config = dict(
    model='image VAE',
    dataset='coloured fractals of 300 iterated function systems on busy backdrops',
    train_examples=97500,
    image_size=64,
    crop_scale_min=1,
    horizontal_flip=False,
    color_jitter=0.2,
    bottleneck='kl',
    downsampling_factor=8,
    encoder_arch='densenet',
    encoder_norm='layernorm',
    encoder_activation='gelu',
    encoder_depths=[4, 4, 12, 4],
    encoder_kernel_size=3,
    encoder_stem='single',
    encoder_growth_rate=16,
    loss='mse',
    latent_channels=32,
    decoder_norm='groupnorm',
    decoder_activation='silu',
    decoder_weight_standardization=True,
    decoder_widths=[64, 128, 192, 256],
    decoder_blocks_per_level=1,
    decoder_block='basic',
    decoder_dropout=0.05,
    decoder_attention=False,
    decoder_upsampling='pixel_shuffle',
    kl_weight=0.001,
    init='trunc_normal_002',
    residual_init='none',
    optimizer='muon',
    muon_scale='original',
    lr=0.034,
    momentum=0.98,
    nesterov=True,
    orthogonalizer='newton_schulz_5',
    adamw_lr_other_params=0.001,
    grad_clip=3.0,
    steps=4900,
    batch_size=48,
    epochs=2.4,
    lr_schedule='linear',
    final_lr_fraction=0,
    warmup_steps=490,
    weight_decay=0.02,
    adamw_weight_decay_other_params=0,
)
Rows from block 3 of the encoder of a small image VAE, named by matrix and row number. Rows with one number belong to one channel. Each number is 50 + 15 x the weight over its row's rms, rounded and kept within 0 to 99. All counts start at 0.
After each channel's rows are labels from the 100 images, of 14976, where the channel reaches its highest value: "strongest on" is what is common among them; "patch colour" is the nearest of a few named colours to the mean colour under the peak. Only what is clearly more common there than usual is listed. The data: coloured fractals of 300 iterated function systems on busy backdrops.
# conv1: bottleneck pointwise conv (encoder.blocks.3.conv1.weight, 64x128x1x1), inputs 0-127
# conv2: growth 3x3 conv (encoder.blocks.3.conv2.weight, 16x64x3x3, transposed), outputs 0-15, a 3x3 kernel for each

conv1.11:49 39 55 47 52 30 31 57 61 64 44 59 52 31 42 56 43 57 62 63 68 52 49 53 45 47 62 32 31 43 59 59 52 46 47 60 49 26 50 41 53 45 31 53 58 68 89 54 37 52 35 73 70 61 45 54 25 58 56 60 70 48 62 45 55 60 63 59 44 48 53 20 49 37 30 62 46 56 40 28 34 63 48 21 50 52 49 44 77 63 47 34 47 40 73 48 55 58 47 21 75 45 53 37 28 49 62 48 35 59 19 46 50 53 00 95 26 28 28 40 76 45 41 38 60 45 53 88
conv2.11:57 50 52 46 51 34 41 44 31 39 47 52 41 50 61 56 53 40 63 40 67 42 22 44 43 47 62 59 54 38 65 42 22 25 33 38 16 63 56 44 60 41 42 44 38 51 68 35 39 09 40 40 54 24 68 57 53 83 39 33 60 39 56 35 38 41 37 42 35 31 19 52 49 52 45 67 32 31 38 47 43 32 46 58 26 51 54 39 27 50 69 99 63 27 37 34 51 48 49 79 61 54 82 38 36 62 59 61 65 34 26 74 52 53 41 28 35 52 55 48 34 39 42 56 61 51 43 47 48 38 51 28 46 34 35 70 31 39 18 59 30 32 27 44
strongest on: white
patch colour: black

conv1.0:40 55 36 50 65 30 43 61 23 50 31 79 57 64 57 55 50 54 45 33 71 47 49 34 42 63 68 52 52 62 46 77 62 37 66 65 42 58 50 43 67 26 49 48 44 39 50 41 49 61 56 83 47 77 50 43 28 63 31 42 71 74 60 72 53 53 37 65 42 58 57 69 64 56 66 70 53 62 34 39 67 66 44 73 58 54 64 61 58 66 40 32 55 36 80 60 47 27 57 42 70 50 47 57 51 45 57 57 53 59 30 67 24 36 38 92 08 55 25 81 30 63 42 56 31 68 74 64
conv2.0:46 59 57 55 70 56 44 50 56 25 48 59 19 41 81 61 69 70 49 56 52 56 73 58 43 27 45 69 60 72 52 54 45 59 55 64 51 52 67 76 55 66 54 56 52 35 84 56 82 51 56 52 52 50 68 50 51 62 58 43 34 44 38 47 64 44 41 86 52 57 65 51 53 42 57 90 50 38 44 42 52 48 38 41 35 33 36 70 68 37 71 99 41 25 50 31 52 31 37 52 65 53 57 51 55 23 38 54 32 31 18 74 70 68 36 58 52 71 76 67 54 48 39 62 57 46 60 46 56 65 68 66 58 47 47 93 37 61 40 53 58 61 60 70
strongest on: white
patch colour: grey

conv1.10:77 49 26 66 61 70 66 22 48 72 70 42 79 81 54 53 58 67 66 32 17 32 43 34 45 71 36 45 49 33 70 45 57 48 56 34 54 59 43 55 55 53 33 33 59 52 65 67 37 56 62 69 54 65 56 40 61 45 26 55 74 27 25 48 46 48 30 56 35 47 40 55 40 56 46 49 63 28 73 57 57 30 39 73 88 49 67 50 53 52 42 71 46 56 45 41 71 51 14 40 68 33 52 75 32 35 37 47 43 35 58 38 59 81 39 67 33 64 72 73 41 60 60 51 60 41 55 58
conv2.10:55 62 52 56 44 63 68 31 53 62 60 55 70 62 59 35 43 37 56 59 56 44 45 40 29 60 25 57 40 32 49 44 53 46 53 60 46 99 65 42 49 63 25 49 55 58 44 58 33 42 73 42 60 49 18 48 59 19 28 66 38 54 95 69 51 72 38 70 52 34 12 69 57 78 46 39 40 43 42 50 40 27 41 38 57 57 34 33 53 43 44 56 42 56 34 58 48 27 41 55 55 45 46 36 32 60 70 61 38 04 38 44 62 80 41 52 85 47 69 56 69 40 85 40 45 41 52 51 57 53 49 33 65 50 60 44 54 62 22 69 53 34 39 45
strongest on: dense
patch colour: white

conv1.17:45 52 44 50 55 46 80 39 54 46 41 53 65 43 33 46 46 58 43 52 32 60 66 63 40 37 35 68 53 52 58 58 27 37 59 32 44 60 58 57 21 61 56 51 35 49 29 65 40 20 38 64 41 45 39 30 62 55 48 45 46 34 68 65 57 56 40 49 17 37 48 18 22 58 25 57 57 40 50 27 67 56 47 50 37 27 43 29 71 64 46 17 32 51 58 71 83 44 58 61 57 42 51 65 39 48 25 45 62 58 74 49 56 24 34 59 22 61 60 37 26 18 56 74 17 65 32 21
conv2.17:53 37 60 45 43 48 66 54 57 41 34 48 82 48 46 63 54 51 45 52 47 43 74 48 49 57 53 45 32 60 50 19 43 45 60 68 59 59 62 40 27 58 46 44 62 61 41 54 19 14 45 47 78 71 41 50 63 29 28 72 44 44 64 55 63 38 51 30 63 40 32 64 39 53 29 40 66 35 39 59 52 43 09 47 37 16 25 43 40 61 52 56 66 33 15 38 63 22 38 55 60 58 50 47 34 35 34 31 53 53 68 36 18 64 55 62 78 50 47 44 37 59 39 58 75 55 41 42 60 27 16 37 83 63 69 41 75 35 23 54 56 42 49 60
strongest on: black
patch colour: white

conv1.18:53 39 52 51 58 42 54 75 44 50 61 62 58 50 40 57 73 39 44 85 64 66 52 42 51 62 42 72 70 47 29 55 51 38 57 58 58 36 40 31 66 65 64 34 42 45 50 43 33 57 51 30 38 36 40 41 54 53 31 61 42 45 62 57 50 52 57 41 40 55 73 46 61 53 65 48 51 53 57 79 51 46 57 59 71 40 58 58 54 60 51 61 42 62 36 54 59 61 39 54 52 77 63 68 63 44 58 58 52 50 39 62 40 79 04 99 17 45 18 37 28 37 35 51 51 23 83 24
conv2.18:52 27 56 44 59 45 46 54 49 28 55 55 33 47 67 62 55 47 47 44 57 52 37 56 77 51 55 33 55 38 59 47 49 52 50 52 44 65 45 64 29 51 38 37 48 59 69 46 53 25 67 51 85 34 79 51 42 54 44 33 42 45 58 30 61 56 52 44 35 52 41 58 42 37 62 99 28 36 41 57 51 53 52 51 50 35 49 88 60 75 85 95 43 71 08 52 62 34 60 45 44 43 64 49 40 46 64 55 30 42 35 70 82 41 40 63 42 51 45 43 29 45 50 51 52 37 40 44 54 32 62 31 66 29 53 79 19 55 16 62 46 59 51 49
strongest on: white
patch colour: black

conv1.34:08 69 61 59 62 62 68 51 61 49 59 71 38 53 52 66 42 35 48 29 31 74 44 55 69 42 38 57 60 42 66 57 70 69 56 58 64 42 47 83 37 47 39 16 41 34 43 40 62 29 70 63 48 31 61 49 66 22 46 60 41 33 39 39 65 36 67 52 42 53 41 58 60 53 65 62 42 42 56 27 55 47 68 56 57 47 52 66 40 26 55 18 47 56 64 73 33 44 54 40 67 36 45 27 64 51 74 66 55 67 59 36 76 41 62 51 34 58 61 47 16 34 82 54 38 91 66 38
conv2.34:56 58 45 47 46 77 73 26 67 33 51 71 35 81 59 36 58 41 37 61 45 50 76 40 43 41 45 57 41 33 57 65 37 56 56 64 61 90 44 17 63 41 58 62 44 60 59 57 51 43 57 63 42 91 55 47 35 35 43 49 51 59 58 48 70 68 61 43 64 49 48 83 53 51 67 57 46 66 51 39 54 52 56 58 36 23 62 43 68 99 62 67 43 54 41 46 42 60 38 43 54 48 52 65 24 55 59 41 07 27 36 48 66 77 45 74 44 55 69 34 38 43 85 55 48 46 58 55 65 48 37 48 44 92 50 51 48 63 59 41 65 46 72 63
strongest on: black
patch colour: grey

conv1.30:38 67 70 23 51 48 56 30 54 57 41 56 68 46 27 66 40 46 51 46 56 69 46 41 47 25 48 60 31 47 56 55 75 38 60 48 66 53 35 49 52 42 72 51 52 58 74 53 66 49 71 59 53 94 39 67 31 57 52 52 51 38 60 62 61 43 66 49 59 57 60 38 44 48 47 75 56 57 30 55 61 24 46 71 51 64 43 57 26 13 62 38 37 48 31 59 26 30 45 60 39 66 48 48 67 85 54 53 44 63 50 53 42 45 81 12 99 63 71 51 62 52 21 61 33 41 31 48
conv2.30:50 59 57 44 48 44 40 59 65 47 54 37 40 54 65 36 49 59 37 56 63 43 48 86 39 16 49 71 56 77 24 53 49 78 65 68 56 52 51 71 64 51 53 65 40 59 47 60 50 72 49 61 41 59 53 48 65 40 61 61 34 52 48 72 55 52 53 72 64 75 69 50 74 72 53 35 42 52 63 62 58 67 57 60 58 15 33 55 79 81 53 54 42 75 22 61 37 62 52 50 58 42 25 61 45 51 56 43 17 25 05 65 84 55 70 77 39 57 56 77 66 63 29 54 50 48 63 60 63 66 44 73 51 37 59 50 71 55 58 61 48 74 63 64
strongest on: dense; brown
patch colour: grey

conv1.53:59 70 36 59 55 53 72 28 59 59 34 61 47 59 48 38 62 36 43 43 35 55 59 56 18 49 45 40 63 52 54 60 60 46 75 47 63 73 43 36 40 48 45 56 71 56 29 57 62 64 43 39 46 58 64 37 55 46 47 34 63 63 51 33 68 34 51 59 43 33 86 56 45 39 28 63 26 58 45 48 72 51 56 36 50 62 53 45 56 59 63 42 41 65 72 59 35 38 61 62 55 55 65 31 46 64 39 35 38 14 58 63 61 83 64 57 58 42 50 40 20 42 34 52 62 08 68 00
conv2.53:48 34 54 54 33 36 58 35 60 56 66 47 62 61 50 38 51 13 38 66 56 40 37 56 32 40 59 40 39 14 55 48 40 51 62 54 58 85 33 48 46 43 36 48 31 60 35 40 41 40 70 60 62 48 44 46 59 27 32 45 38 54 86 55 70 68 50 51 43 60 27 70 48 81 71 35 31 33 46 49 51 76 58 51 58 41 68 36 61 81 65 61 34 38 33 36 43 41 50 41 48 42 16 39 12 61 44 39 16 22 11 41 65 55 54 44 45 36 61 41 49 58 85 39 32 26 39 55 56 48 46 23 50 61 56 49 36 55 37 74 53 61 53 31
strongest on: yellow
patch colour: white

conv1.1:41 70 52 55 77 22 51 61 39 62 54 00 67 63 61 35 52 59 70 53 66 52 61 61 63 69 30 32 66 51 24 47 72 37 28 60 56 44 38 69 53 64 24 28 50 40 47 58 54 51 33 04 54 32 42 80 47 48 50 61 11 71 47 52 50 60 38 56 75 51 67 63 75 39 50 46 57 56 24 61 47 39 38 42 58 43 55 53 54 59 47 32 42 59 71 49 67 53 54 57 38 30 02 51 51 54 37 30 43 50 46 58 40 50 45 51 43 62 53 41 45 23 44 37 42 32 50 52
conv2.1:57 57 53 61 65 61 60 65 68 47 45 49 56 42 47 52 42 49 81 91 94 88 90 94 99 99 99 41 46 43 48 49 44 36 37 33 44 43 50 53 52 65 55 57 64 47 42 48 50 52 46 45 43 36 52 56 49 64 62 50 58 50 39 43 44 44 52 51 50 46 42 44 36 38 44 46 44 35 43 39 34 62 55 67 58 60 61 55 42 52 36 43 47 45 56 53 47 42 50 56 55 49 54 61 78 50 62 66 83 97 85 65 65 64 52 43 57 39 45 43 49 38 54 55 49 50 44 45 42 46 48 46 38 35 38 47 45 41 51 51 44 43 40 40
strongest on: grey
patch colour: black

conv1.13:45 62 40 35 46 47 32 89 47 50 34 32 31 60 26 56 58 22 54 58 45 17 70 66 49 50 67 52 64 47 28 46 48 47 73 48 40 56 24 30 64 43 56 55 71 35 71 67 57 43 51 23 60 36 77 61 48 58 62 52 56 75 56 59 73 32 79 63 51 34 54 59 54 79 56 54 39 65 54 37 33 22 44 48 77 54 60 67 70 39 43 16 53 67 57 49 47 43 39 40 53 28 56 77 44 55 56 58 39 60 25 42 55 53 46 50 51 43 56 46 38 64 92 52 74 43 36 80
conv2.13:53 81 54 47 58 71 55 63 60 29 62 66 16 62 62 31 41 66 67 31 59 56 28 49 48 37 61 59 52 69 44 44 54 73 68 55 67 67 87 48 50 76 44 53 75 69 71 66 51 50 49 59 45 56 49 54 48 48 46 53 35 60 24 52 53 56 41 65 42 35 92 46 64 32 42 54 33 34 76 53 43 52 33 58 62 28 35 67 50 35 51 43 60 39 38 28 49 49 45 51 48 52 21 33 46 44 57 82 19 25 54 53 71 71 47 92 77 70 82 69 41 46 33 40 49 50 68 51 60 54 54 64 66 50 52 63 43 70 68 45 54 56 54 75
strongest on: black
patch colour: brown

conv1.12:58 43 24 67 45 35 50 54 39 75 53 43 56 64 54 54 62 37 26 50 65 69 36 44 52 45 63 55 38 67 53 49 56 39 41 55 51 56 47 73 54 17 50 46 68 62 67 53 52 63 40 23 53 41 54 76 55 59 36 48 46 32 30 63 31 34 47 43 40 31 36 70 41 38 52 56 36 44 69 78 55 50 32 45 34 37 52 43 23 74 60 58 48 18 32 56 51 70 56 60 92 41 56 27 55 53 58 59 61 79 72 42 42 18 45 35 29 39 78 49 94 31 35 45 77 69 40 60
conv2.12:49 44 41 36 68 81 82 32 45 31 20 42 52 38 41 66 70 62 72 60 73 57 22 67 48 73 55 42 56 72 77 59 55 33 53 45 32 11 47 24 77 61 53 46 50 43 48 62 53 64 27 50 61 51 66 74 66 54 51 77 55 35 49 42 28 39 72 46 66 49 41 54 43 38 35 60 81 39 49 49 49 49 31 47 59 49 37 71 64 41 51 74 84 33 65 48 51 44 56 60 73 58 61 61 35 31 51 55 22 10 50 59 56 57 57 47 52 48 46 61 51 46 21 61 26 69 49 52 42 50 53 78 65 50 50 49 78 32 46 45 37 40 74 45
strongest on: black; dense
patch colour: grey

conv1.51:57 34 68 47 52 89 46 72 26 66 45 51 79 61 45 68 54 53 48 55 41 47 60 31 59 26 64 52 46 45 49 45 49 43 47 91 54 31 36 57 68 50 67 53 67 32 52 49 47 37 56 53 61 41 42 62 34 61 36 58 57 42 22 70 29 51 64 45 30 80 49 34 33 42 34 76 59 60 57 57 37 62 54 70 53 78 59 53 64 34 49 64 61 44 45 42 36 48 92 54 22 83 66 61 47 69 41 50 53 52 46 54 45 56 13 57 42 72 17 55 20 55 46 56 26 27 46 57
conv2.51:51 40 61 39 21 43 34 48 69 06 52 51 32 41 72 62 37 55 37 57 66 28 48 81 60 25 54 43 70 38 18 35 39 61 41 67 45 50 46 59 53 38 54 48 37 31 56 42 63 32 53 54 35 53 60 43 54 77 33 50 39 32 56 25 44 44 36 75 53 68 52 51 40 58 60 39 52 52 37 33 52 77 55 61 40 23 16 81 83 66 48 66 60 27 44 36 45 41 40 24 48 48 46 55 29 44 34 23 50 45 30 54 76 27 35 50 20 57 62 62 27 55 58 36 32 41 50 43 50 36 58 33 24 25 65 42 28 53 46 56 46 69 52 47
strongest on: yellow
patch colour: black

conv1.39:57 49 00 39 52 73 43 49 40 46 48 44 32 58 44 64 61 46 49 62 57 51 50 50 49 47 64 45 61 35 42 52 55 57 60 69 60 36 44 52 53 26 59 41 58 35 48 71 49 29 46 44 53 42 47 55 49 36 52 46 53 55 66 38 39 47 55 47 45 03 37 60 54 48 14 58 41 50 30 61 59 58 70 35 62 52 31 54 80 55 32 56 35 64 98 29 53 33 58 66 22 56 59 40 58 62 51 39 59 20 59 53 57 43 42 56 48 44 68 63 67 71 51 00 12 51 52 50
conv2.39:43 62 52 40 77 57 37 63 61 25 42 49 00 27 64 33 37 59 41 54 54 44 78 50 48 41 50 59 68 81 33 39 57 80 63 64 53 49 40 52 73 66 49 73 45 37 65 52 66 82 56 53 56 37 74 70 57 72 69 46 44 54 42 39 47 40 52 79 58 65 93 53 51 35 45 59 33 18 63 51 42 44 39 31 43 41 27 64 68 53 44 61 48 54 42 43 39 36 36 56 59 55 49 53 60 58 58 47 49 69 46 72 60 55 71 82 76 68 60 57 45 35 13 51 26 21 60 53 52 55 57 68 39 34 59 54 55 47 63 60 41 67 80 60
strongest on: dense; red; black
patch colour: brown; red

conv1.61:55 54 80 58 49 54 41 56 59 59 52 48 58 53 66 55 59 52 60 49 61 33 52 58 53 56 62 56 43 54 48 35 44 63 67 52 50 66 46 37 37 67 50 65 57 67 47 36 44 42 48 61 38 43 43 45 66 46 47 47 46 48 51 47 46 58 45 46 42 53 43 27 57 40 31 55 44 48 58 43 47 40 66 52 34 42 47 39 29 41 46 75 62 35 39 62 34 35 63 75 58 44 53 44 57 40 65 71 65 51 68 34 95 49 25 99 00 02 79 55 21 61 75 77 71 73 69 47
conv2.61:47 53 50 55 57 85 84 38 54 35 45 58 36 55 56 38 39 36 54 58 56 59 75 49 39 56 52 51 47 37 67 91 61 48 57 57 37 88 45 31 73 59 60 51 43 43 75 54 69 47 73 67 64 67 59 50 49 57 54 54 54 46 65 45 61 71 69 74 53 49 46 68 53 50 62 62 46 54 61 57 53 38 43 48 17 71 67 60 47 63 62 59 42 40 56 43 50 51 48 63 54 53 77 21 16 55 64 34 38 28 34 58 27 45 65 71 62 51 77 45 50 50 88 44 35 38 53 59 64 45 68 42 47 99 58 75 28 70 61 80 65 55 59 40
strongest on: black; dense
patch colour: grey

conv1.35:48 27 49 60 53 48 45 69 66 47 47 60 42 33 44 50 44 38 23 61 72 40 53 43 62 80 67 33 51 64 42 50 27 13 43 43 34 23 37 45 68 31 49 55 54 59 55 35 45 63 37 51 54 48 29 49 51 47 62 42 50 41 53 72 55 55 40 65 39 40 36 48 40 45 54 47 77 45 37 32 47 43 59 31 45 43 63 67 55 38 44 57 43 53 18 65 23 36 77 67 38 37 68 36 68 63 68 38 52 16 64 36 76 48 20 72 53 21 62 50 73 49 16 10 52 71 36 27
conv2.35:54 40 45 74 71 66 62 71 63 48 29 29 68 63 55 64 77 73 67 75 73 83 85 75 61 67 60 54 49 42 58 64 59 44 46 56 25 51 42 61 76 69 92 59 71 54 44 49 59 59 58 58 62 64 61 68 62 41 29 51 47 50 41 58 39 54 68 67 72 58 68 54 46 45 30 58 69 61 44 51 57 63 68 59 46 32 40 53 42 35 44 58 56 49 40 46 58 41 49 60 56 32 61 75 49 39 61 65 68 54 46 53 58 71 52 62 65 23 14 37 58 84 65 85 82 70 38 45 43 54 61 48 64 61 64 57 48 42 53 72 58 49 63 76
strongest on: white
patch colour: black

conv1.32:51 50 53 42 59 55 69 45 53 44 71 36 52 73 61 50 50 50 20 60 30 51 43 53 70 46 82 81 46 47 68 62 49 53 40 49 60 64 48 54 46 39 65 40 51 10 69 44 49 73 55 34 41 36 58 40 65 49 22 42 60 72 48 22 45 39 61 32 50 50 19 50 48 51 43 15 71 38 60 51 45 53 54 54 66 50 36 44 65 33 43 62 50 70 21 47 49 29 61 29 65 68 42 43 71 48 81 76 46 58 67 57 47 53 56 56 29 66 59 39 42 08 48 89 69 33 70 65
conv2.32:54 35 61 56 62 72 74 38 72 28 49 67 59 48 47 52 69 49 45 49 42 43 63 55 32 68 43 42 51 34 63 70 48 43 73 74 57 62 58 54 68 43 59 43 51 59 58 54 70 47 52 66 62 99 62 60 53 15 68 44 31 34 53 45 52 57 55 64 53 52 60 60 40 45 39 64 41 70 39 50 66 53 33 63 47 36 46 87 65 77 46 61 53 35 51 36 65 51 40 53 66 39 35 40 29 20 56 49 30 32 36 67 82 67 25 61 56 42 50 47 33 50 62 47 78 66 52 42 59 36 67 38 69 94 72 65 33 53 34 52 71 62 74 61
strongest on: black
patch colour: grey

conv1.19:50 53 75 54 43 57 59 54 18 50 47 26 59 48 65 51 48 78 34 51 62 42 62 50 30 36 23 69 69 22 54 40 47 44 69 25 51 53 38 62 63 45 39 31 44 50 61 40 37 33 51 71 44 63 58 52 50 58 39 57 62 58 31 52 57 46 27 50 46 22 42 62 67 48 52 44 55 64 37 56 51 39 47 59 57 59 41 52 46 49 53 67 37 49 43 58 48 61 59 30 33 34 63 48 43 66 60 50 54 00 66 43 52 31 31 60 61 42 49 33 10 44 73 16 22 47 86 14
conv2.19:44 39 42 47 38 36 66 66 62 60 43 40 57 48 48 63 27 51 47 59 43 39 50 53 45 65 82 29 57 44 47 76 48 56 54 45 43 58 23 29 27 42 60 81 53 42 35 29 53 77 93 47 56 18 28 50 70 57 43 58 50 52 76 51 48 37 60 41 48 59 54 60 41 65 71 40 64 29 54 64 46 38 55 46 53 70 77 39 48 48 20 34 66 66 82 69 40 40 61 55 22 33 42 39 37 85 90 71 43 41 40 52 55 53 76 59 78 41 49 42 47 27 50 63 44 35 34 64 40 43 67 49 40 43 43 36 43 38 68 86 30 50 49 42
strongest on: brown
patch colour: grey

conv1.3:70 55 34 48 46 78 60 42 55 46 37 53 63 46 63 58 55 54 43 52 34 52 47 31 40 58 72 37 49 54 64 31 51 41 50 40 40 49 61 42 42 69 38 43 58 54 50 56 51 54 69 57 45 67 54 58 58 38 50 46 70 53 44 56 20 49 52 63 54 59 55 57 59 57 55 46 31 46 54 61 59 59 40 57 47 56 52 52 37 49 47 57 52 54 53 50 50 23 51 43 46 36 46 42 53 52 72 47 58 72 72 31 49 13 62 63 23 33 53 87 99 37 65 59 69 99 75 40
conv2.3:51 42 33 52 38 79 88 49 44 49 39 46 54 45 24 47 72 50 45 35 61 55 61 45 28 71 62 55 43 53 59 80 61 57 52 47 51 30 40 09 86 36 76 51 50 42 49 65 67 69 19 68 57 88 49 62 61 30 25 84 48 55 64 50 40 55 70 58 61 50 48 72 51 46 44 58 65 64 54 40 60 54 52 57 32 35 50 57 60 65 60 57 74 38 36 46 64 57 51 39 64 78 61 49 34 65 48 44 12 33 14 40 61 44 54 65 56 51 39 45 43 52 61 57 54 68 45 49 51 63 37 58 46 99 59 47 75 43 55 49 49 54 73 49
strongest on: dense
patch colour: grey

conv1.41:59 55 49 49 43 35 69 09 56 70 57 72 62 57 55 59 69 44 40 63 56 61 48 51 60 35 47 23 48 38 56 58 50 60 59 54 44 48 32 54 38 52 30 42 40 44 52 78 40 50 51 57 61 77 44 67 46 54 47 76 64 47 52 38 60 51 81 80 44 71 47 48 33 30 38 32 45 26 56 61 43 43 57 48 59 43 56 46 22 66 50 36 24 62 65 52 82 41 22 72 31 42 50 64 59 09 67 66 73 41 08 44 41 65 36 46 78 30 33 55 52 53 71 52 81 49 68 64
conv2.41:60 56 73 47 54 78 66 38 51 23 58 66 39 41 49 43 57 29 66 76 56 49 43 47 24 68 43 47 61 47 64 63 63 49 61 62 38 88 82 42 53 53 25 33 49 68 65 70 37 70 49 51 62 75 56 47 58 47 23 69 35 34 65 40 63 66 57 62 46 34 42 46 51 35 53 57 45 51 57 59 52 32 30 36 47 78 30 40 48 47 68 59 64 38 15 41 44 49 40 88 64 48 55 17 26 46 62 43 24 24 35 51 66 49 48 64 60 53 73 74 44 26 75 36 52 59 48 51 63 35 60 46 72 74 70 67 48 66 29 55 67 46 62 35
strongest on: dense
patch colour: grey

conv1.5:46 45 65 35 54 18 43 65 57 39 42 21 36 48 56 54 53 44 52 58 56 54 47 43 57 60 49 44 50 46 52 54 37 84 52 31 48 51 44 47 48 62 47 61 47 52 58 51 49 52 62 84 62 70 72 50 44 47 80 61 64 62 47 55 55 64 34 56 34 59 43 56 57 61 32 68 53 74 26 52 49 47 66 24 29 35 56 60 04 47 64 81 73 40 29 45 40 35 44 75 60 76 52 51 76 54 52 44 20 59 47 42 45 49 77 17 88 80 40 54 87 70 46 55 61 59 35 68
conv2.5:54 59 50 46 63 34 30 76 50 49 55 56 28 70 59 30 25 60 49 58 43 58 54 67 65 47 26 50 63 76 47 16 60 85 67 56 70 42 57 66 55 62 65 55 45 46 37 58 54 75 43 70 24 48 52 44 54 47 59 48 46 55 31 55 54 44 50 50 56 66 99 27 64 56 51 46 63 44 72 45 51 51 51 55 46 36 35 64 78 25 56 58 49 53 66 39 50 56 36 45 48 37 42 75 61 59 40 68 36 43 21 73 78 48 61 46 37 71 68 67 64 65 26 50 48 43 62 43 52 70 43 83 48 35 44 33 66 53 95 23 55 70 59 64
strongest on: black
patch colour: black